From a checkpoint of a small contrastive image-text model.
Training: muon at rate 0.0053, 2300 steps, batches of 128.
Data: trained on made-up ball-and-stick molecule models, 6.0 epochs.
Rows from block 5 of the image encoder of a small contrastive image-text model, named by matrix and row number. Rows with one number belong to one neuron. Each number is 500 + 25 x the weight over its row's rms, rounded and kept within 0 to 999. All counts start at 0. Numbers have three digits each.
After each neuron's rows are labels from the 100 images, of 14976, where the neuron reaches its highest value: "responds to" is what is common among them. Only what is clearly more common there than usual is listed. The data: made-up ball-and-stick molecule models. In brackets: how many of the 100, against the usual share in percent.
# fc1: MLP up (encoder.blocks.5.mlp.fc1.weight, 320x160), inputs 54-107
# fc2: MLP down (encoder.blocks.5.mlp.fc2.weight, 160x320, transposed), outputs 54-107

fc1.75:486478482498524514550507506509508458505505510515446474428515490480505485505506450494433519527529520546463482524464507487485469523484466479506493509512498496517525
fc2.75:507485489498500463480519511457505560509510500517500483496519518470517491521506524495502528478498502475518553504487504503490449493514488524494522460456518537489503
responds to: green ball (100 vs 41.1)

fc1.64:481450477504515438489479493509498507489446460465515521481530490498490521494506517520484480463481469465506529517447513523466476483460537531486542493511545560501479
fc2.64:490543501500487542548505543493501495518537539479484467485485495472423490500527507468496469464488556515500439510450448524526520517478497452504532485474489432533494
responds to: green ball (100 vs 41.1); dark backdrop (100 vs 49.4); small balls on sticks (97 vs 33.2)

fc1.140:506441449472510525528469476505501511508484458484466499452507459458489481520484512480470502514527556510509481495502487499520479459511480500515494530503530460481556
fc2.140:477541500521511473472558503480551541493506478553504478501495494500531510473529487530526504463534463533469510563501485492492492512499475504466497474517500478539506
responds to: space-filling (98 vs 32.9); dark backdrop (97 vs 49.4)

fc1.257:510462522513512506482481488514521466476486462488497565443523496502505500499514509489499508506506508484522494554507530539530477501536496521459462485508475519481493
fc2.257:519521487491504477523511484493538512511519493542538499498481526499496489486482477496553498489471495507450510501477503503514464563502476461498532517495489525489462
responds to: purple ball (99 vs 27.3); dark backdrop (98 vs 49.4)

fc1.187:496494477474526499532519472536546494512502518501466489465499527499468494436513534552469514483485517433493497522455533546499487510483461499513466519484555475516462
fc2.187:535516504482500509466496522501511543538523507484510515499495470519500510464488527444481528535539494517486519471502487481448485474488521481497538453499456488516503
responds to: green ball (100 vs 41.1); balls: eleven (27 vs 10.1)

fc1.58:496540504492485528511475530486522501499512497515507480498504511509547516498558505562521550465483479502492487499476478470510463520502496466516544484483515495471504
fc2.58:495476496492556437522518505485488501506521484522454513500494513457540494472471499470456460530490487481484495477481506484444502484507502482462453529488522541510528
responds to: green ball (91 vs 41.1)

fc1.154:549504497496485541482490499479509517465535484479510535500500451498517530443492523488516458523482514508526467480499505474496483531502484527480520519479495534508460
fc2.154:508520469498465532501545498518534517549474500524495535518525518455453511486471508509538520490500501499479491574500492482518459511514474488493490535502481528457470
responds to: red ball (100 vs 64.8); yellow ball (68 vs 41.4)

fc1.153:507487513501509484482503526524492531482483505472530470522486488520500481498486477490470494551514545516517475530500492470467517512524493490502554509496479491483477
fc2.153:486497454469491522490546514475518481469471504507506498485529519517500475464499487509498480443492497525455515496516537510507499535500485516501507465462490525514475
responds to: dark backdrop (83 vs 49.4); branched (83 vs 54.4); balls: twelve (28 vs 10.5)

fc1.273:464511505465482484474488482498512520518462570505541484494475532497505527505505513470542559447510525473538464468542471488493509505502441460516496547454505516525481
fc2.273:475470494539494536543516494482496537510502489434467507491469488472471490492494518561471498531482469521506524508462550503503510487495496526447472450521530490509497
responds to: green ball (100 vs 41.1); space-filling (71 vs 32.9)

fc1.61:484472500477474515551512497581504515484511505510509473501528525484462538460546502496508493517525511501529521485519510546535520491554481507539527483510497502498512
fc2.61:534491506514486531454509497488469466493498521451495498503484475531550510524511532504509471511481472501477505513479532485482531412480521497504516498557495527510464
responds to: blue ball (100 vs 65)

fc1.12:533465491542513487488504484536509506460492508514502462491473553492493477479510535507493476483522491485514478550490480530516475465523510475481553535493507504476499
fc2.12:502479512511518515506502504536499510535503490503506530502485472489432483460478459464533517513535498523500495494492545518488495523480508496491472484523487493484540
responds to: red ball (100 vs 64.8)

fc1.181:519482482452531490447497522507499506491486480496495487521494460507491517525459549514542524516526535513528469505520474526479520482506523454500508512457497473523503
fc2.181:493519490489467471502503482477541504479537548498518508480524494459521482486546499472474442494474467534498516496470524521557521481512468515467540515503493531497515
responds to: balls and sticks (61 vs 33.9)

fc1.298:527478503517522474499540500526478465523497478492523469465511517522498499483480501433486486480484517559521460489512482535474452482500532453545473506451551518507502
fc2.298:530531470491506522500521531506527521475495453516487499508485540529519491523526495505488456484468523447499524478503482482481534533513493561485515510516482444522501
responds to: dark backdrop (100 vs 49.4); small balls on sticks (95 vs 33.2); yellow ball (70 vs 41.4); balls: eleven (27 vs 10.1)

fc1.2:527487515471511499466490490508563511497506527508490528516497457506467570491448546521483507523476515467545502479527489509500527485510496493509449457497514536523466
fc2.2:446536474502532534518486491479458479496517513521516525439488535481470502509527492481502498510505517553521512500494482490491458545521483486486583564502519458519472
responds to: space-filling (89 vs 32.9)

fc1.46:513502517515496522458437522502475505518510467457497493516481489486440503464541535513536519510469489505542542490457464533513511458492496480493502516536514452492451
fc2.46:495529509509499508561513512502502519516444527468494480487534484541505537487463469455525504515514514461490461451517517471504500507517489534499503531479525491500534
responds to: small balls on sticks (86 vs 33.2); dark backdrop (78 vs 49.4); balls: twelve (32 vs 10.5); balls: eleven (28 vs 10.1)

fc1.74:490527455472495526504525474529519500503492504517506557489498505488515483468509504466500529534517470496482550469489516478497521549484463502461472483469471486503487
fc2.74:471534515479516514497513502485454516542480524511513482454518503492471505474491460464496465481512516505511500519509502573477516474503496525560502522529486522523501
responds to: space-filling (98 vs 32.9)

fc1.119:516477479481472495504516477564532521505504508515487487508492478481469487499525519511512446446528525482540489500534518518486524490515548524468515517500459500501535
fc2.119:491496491523522538503521538492487503487520465449472520529499508495494508487440525517510500557486457538493500506515495539497451509501480449474513486533471569459527
responds to: red ball (100 vs 64.8); balls and sticks (60 vs 33.9)

fc1.24:470503511483462491500473542529487539481480446495524481521521523538494489456469527495507492508528504526481515484493508481488489506494491506503478480506509514489497
fc2.24:474536483484502489505494495512499514519488500454491534490479523458520512510530493518462529465510530497505518565493523472483499516487500471494482525449452452480523
responds to: space-filling (67 vs 32.9); purple ball (59 vs 27.3)

fc1.137:502494466503509494490493494466495517509480574504521534537491555527520537482519455470514507474492509486508533492480526511525517510497514478498456492517514517494454
fc2.137:539492540512484537469511524558483493525523457492504468511500481540461482519522476513503530509507483434479463452480469491478508511486484483506520477497495505508537
responds to: green ball (80 vs 41.1); space-filling (72 vs 32.9); balls: twelve (44 vs 10.5); balls: eleven (31 vs 10.1)

fc1.23:494512500448505488506467485503505514509540563470506518545543527480480525472489509480507502510498523514504566513473510482485497464513511515470459520516485523552488
fc2.23:453532483528477497520496508463488509511464463507506508491475493502502500548514475468513486515451513525498511478505523488521495543485461468486493478444495468482523
responds to: balls: eleven (34 vs 10.1)

fc1.17:513520486506467510520512508530499505512528532496546491505469532506511512486478505514521507471511486500514556496499519514455507482496512507536530485519516496521481
fc2.17:474507533491540530487521539497489499487483509456531475514498504521482459492530508488486491468500513512478475479470502518570482494482455532512483489485452494426484
responds to: blue ball (100 vs 65)

fc1.11:495483467532484509550474476520517478498515514534490478461471483505544477500518453531525491437540503516494507516499498540511499489463497506490482511512512481501512
fc2.11:441489530522459463510507473498481549477482508477535559536487518495467546499479498475494503512500494504466504481453496470525480564519493492497508497506507534541514
responds to: green ball (76 vs 41.1); small balls on sticks (64 vs 33.2)

fc1.238:521468454483512484510509482514475480506521520475497494490511528498475537503508479512490530480476460497481523498549524465462458495482537528475547475520506515521505
fc2.238:504503506508479513538520525515495511461515488538493496495496522480500500497507512520502525475509553501463471487453494506487549503479494428531465483453476490486487
responds to: space-filling (89 vs 32.9)

fc1.66:512499544451498474457491485523477505499475485480552459505511453496502518453498478505516482472504514484514500475527493528517460482519548473441507491458520502515468
fc2.66:516520506520508567510535500530517525523494451452482535501516482492494482520516502458467498488477497498482481515490508507475516505475503527493563510534484487481499
responds to: blue ball (99 vs 65); dark backdrop (85 vs 49.4); small balls on sticks (83 vs 33.2); balls: eleven (30 vs 10.1)

fc1.233:501480476481490498493497417457502442474495511519541501470529475487503523500497507518466552520499455524506490498442522539542512501531514493509490479493506511526510
fc2.233:515496523559508480519461516554482546522486475495464487509451500482478489529500469502542456475470547515540509516521501455548480528473479470521513549502529501460491
responds to: blue ball (100 vs 65); space-filling (99 vs 32.9)

fc1.151:434531494478454515531572519522516493502484491458509466517589478485476512481520469531512488488475496522504460479514505475488522519497516514508539540470518501549561
fc2.151:515497505532510491472512483459510482499485471524507526475437530465496474508502488504513504442545527456501540535491493496498504526498458467483450491518533476438469
responds to: yellow ball (69 vs 41.4); small balls on sticks (64 vs 33.2)

fc1.178:492488468504535505534490466495473496513496486471509492492499531525539513458475496543553495523517492510493502509466538506506447500502468484518459528534487488485480
fc2.178:455504453502509477487468536533512491486518517496490458472482520537487490521527482461453493530493499514538500472533500520509524512509471498516516512516524485490512
responds to: purple ball (84 vs 27.3); small balls on sticks (69 vs 33.2); balls: twelve (39 vs 10.5)

fc1.115:503472490467471508470518473477518510488523524552512471495513480500541483546492486486445503449528536489517499530511500479504496510498532497526515496497508501464519
fc2.115:494508567480480482516501507514513498504475510475484488499497525507540540471496518535540529526495475465511529471507520483518494544520509507500508509506499511459487
responds to: balls and sticks (61 vs 33.9); balls: five (26 vs 9.9)

fc1.109:493503507480548515510469465500541456453512515515515460496503541489489496477497520470489513459472530489520488549531498514570500545494476493503519498496492521511492
fc2.109:495488456535506503535525484515492510511501478507513553491481477496527492496491508547511514533518482483403511477472504458537496474480497471476469503526480473499506
responds to: green ball (90 vs 41.1); dark backdrop (78 vs 49.4)

fc1.170:477538493509559449465497523489488479526514477462514484503482487492458486461505487483512516535495509555492483435482474501482500511472476507488455499500488529500466
fc2.170:496476493513467519542503458534510498523501532517504545498490538492538488474500495501514482494492479473507489551514486486525476487493536496512536507516540480513514
responds to: purple ball (87 vs 27.3)

fc1.279:506445474520543517506534487503512482499511522451490514475494485537494517519477547515502498496505467541485495512508499521494491511542516525475510465491491498522520
fc2.279:474506521493452495514487509475506503498499509503509500505469479479516439499486537480543539506483524499490480486474510503519464531512469510489498506454496527497468
responds to: red ball (100 vs 64.8)

fc1.239:463530516460551472493485507476521482515487523502426525531476522511488504491514500530447481518515524484491554522504512496480474491493518517493540481509477505489481
fc2.239:491498462486501512498472501485493510450533492534509450450499506499509500484538537504573551476485496537484473522489521503482505524512488478514481537451501480543522
responds to: green ball (88 vs 41.1)

fc1.169:512544491481518475508472471506501469482486553482486467491524502521504549499470507511500519511486512496480515500492449493509494509537494518454480497531506501508511
fc2.169:500488500490549532524530562500492532477495500476509550534514495491479487491468504524507520503499511499517494510528556532480492478513536490532502486488492472458496
responds to: small balls on sticks (92 vs 33.2); balls: twelve (36 vs 10.5); balls: eleven (27 vs 10.1)

fc1.191:487498515478493485515498499531500500509455545493505493481522479521516523501478543527491513470510505499546507524485486443492473551515522498517520517507492474529504
fc2.191:518506473481464537477511474453491452524548457472490493487469461513474449530503489508484494529493492523502494535484505522477541490503440502484506493464510489516510
responds to: green ball (100 vs 41.1); balls and sticks (79 vs 33.9)

fc1.25:539543468468500542477533487495508496487543532512528533493519536498485506505456503518531487495474504530511486523502478519497475531507514506505493493485520490553486
fc2.25:504465480547513506536536483535499504447452509527458484485500476518485507520519495471513468510480534486532538456517495478504531480496487538489461519509521461478483
responds to: balls: four (36 vs 10.2); balls: three (26 vs 9.8)

fc1.1:542499500444488559472496468520495487474544459530466494512506492512491491505564501500473479459482496471517537538501542515522507484492530536486507477478505545512488
fc2.1:472562513538479472480469498520487470480470508492486506501505548455537520494462494465501551501482504527495468460484505448523516476542526505492473507519459440515486
responds to: balls: twelve (39 vs 10.5)

fc1.28:488505487503504512495500472524538468518478520479508511468476493528460523492499531481485513469431480506553505472543500525497481500475500526483508462478524518525492
fc2.28:531485521488505497501501489499464528475530511528467502544489487481468524540532507476505491528559498483502492510449528473501503547530499509470510517528491494512531
responds to: red ball (100 vs 64.8)

fc1.194:494520531495523485478480464512497482480518513499491498540499460469489469447520541479502447505473541522488509516451513534513542537480462544476507527515502496455462
fc2.194:491465490502463540513506524492511492499502477554513522469517524517485517535518476504493530501516466492475501491457512492496466473496498482499509464543485478541493
responds to: green ball (90 vs 41.1)

fc1.199:531476512519507471462525473526513511510495434510486495482507475516487541508538488530502488464495530516491501485474545486468556511494484505472492525508465496494503
fc2.199:516478515450489458497503471510472457478527499485516481473459532507492476468522516495501513473489473482520495536541469473542482507523490519496487487485491462527496
responds to: blue ball (100 vs 65); dark backdrop (84 vs 49.4)

fc1.133:542508516508561509473491497509501503527488476489535510503517511503497487509529535490517495524543507490499473455487467511478498493466512521434491519506514554528503
fc2.133:516497508488499505549536523507480467530558553480492506496464490484515507434479508488477512489497505506504472476513510485452501518510508517518506540519509467505498
responds to: space-filling (95 vs 32.9)

fc1.168:490476485500507522513466472501446503476500518470494498514504512486484527500560520483506501463498525476507474475507523460524499493479458489508521481570489511528494
fc2.168:511496567503477524503515513474487471517476504528503477475449501495521500488452459509505500525488463487492530524494487496484493479489519509490491516474479456489520
responds to: yellow ball (83 vs 41.4); branched (83 vs 54.4); small balls on sticks (68 vs 33.2)

fc1.254:495439427520552498454545451562518486503494501534527487466495483456503468505460513479499517505506491510499509496520471507514518530494481514486556516507505490447551
fc2.254:513536485527490485514432525495488531472514463466483548513489534546500523446491500519503460522474534506504515456479505518509468507476465485498494500494487519515460
responds to: red ball (100 vs 64.8); orange ball (80 vs 27.6); yellow ball (80 vs 41.4); dark backdrop (79 vs 49.4)

fc1.256:497461480485457507485542509488489514517493471501500483490503486474508475511544494489527537515481506493520502523472485502513496513511521537510479515493466495501503
fc2.256:539540490524543512506455459494500491487508526497511469493498498515486457473487500516461443476490472513518466507513552512523494492508523476454482469503491492503489
responds to: purple ball (92 vs 27.3); dark backdrop (89 vs 49.4); small balls on sticks (70 vs 33.2)

fc1.319:516498496491543509522516469508489491515498476479471510525513483519551469502522495475521503502517520464538517522553466496504483512499491550524496492508550498504484
fc2.319:512477472527503490518512528481501493513479537514527492480494501540491493508497476464468456480495537545437499500516497528525535524511505469510489479479492538470547
responds to: balls: three (60 vs 9.8)

fc1.112:515475471480476510500553488543492516485476504467510514509524502505482509525463504474472486526541519518538482525500445513483481500534553479443529471539542474513507
fc2.112:470465525481531524483537500496477480503484517533450556486502489465502442490546512496524525507498492525514495492443491548482499494492500542439470512473481500518494
responds to: red ball (100 vs 64.8); small balls on sticks (68 vs 33.2)

fc1.165:502517488487527489489513505499554489457500473527481492457506454479488490465499498468466486463516481543483485468446474492521470476548468506498541498489554516519473
fc2.165:496524537474513503499513509485535519519460531520471536470521479494499510471483493494527505484557502509529503555514482510502492486473536471530528467524516510508495
responds to: branched (83 vs 54.4); green ball (73 vs 41.1); yellow ball (69 vs 41.4); purple ball (63 vs 27.3)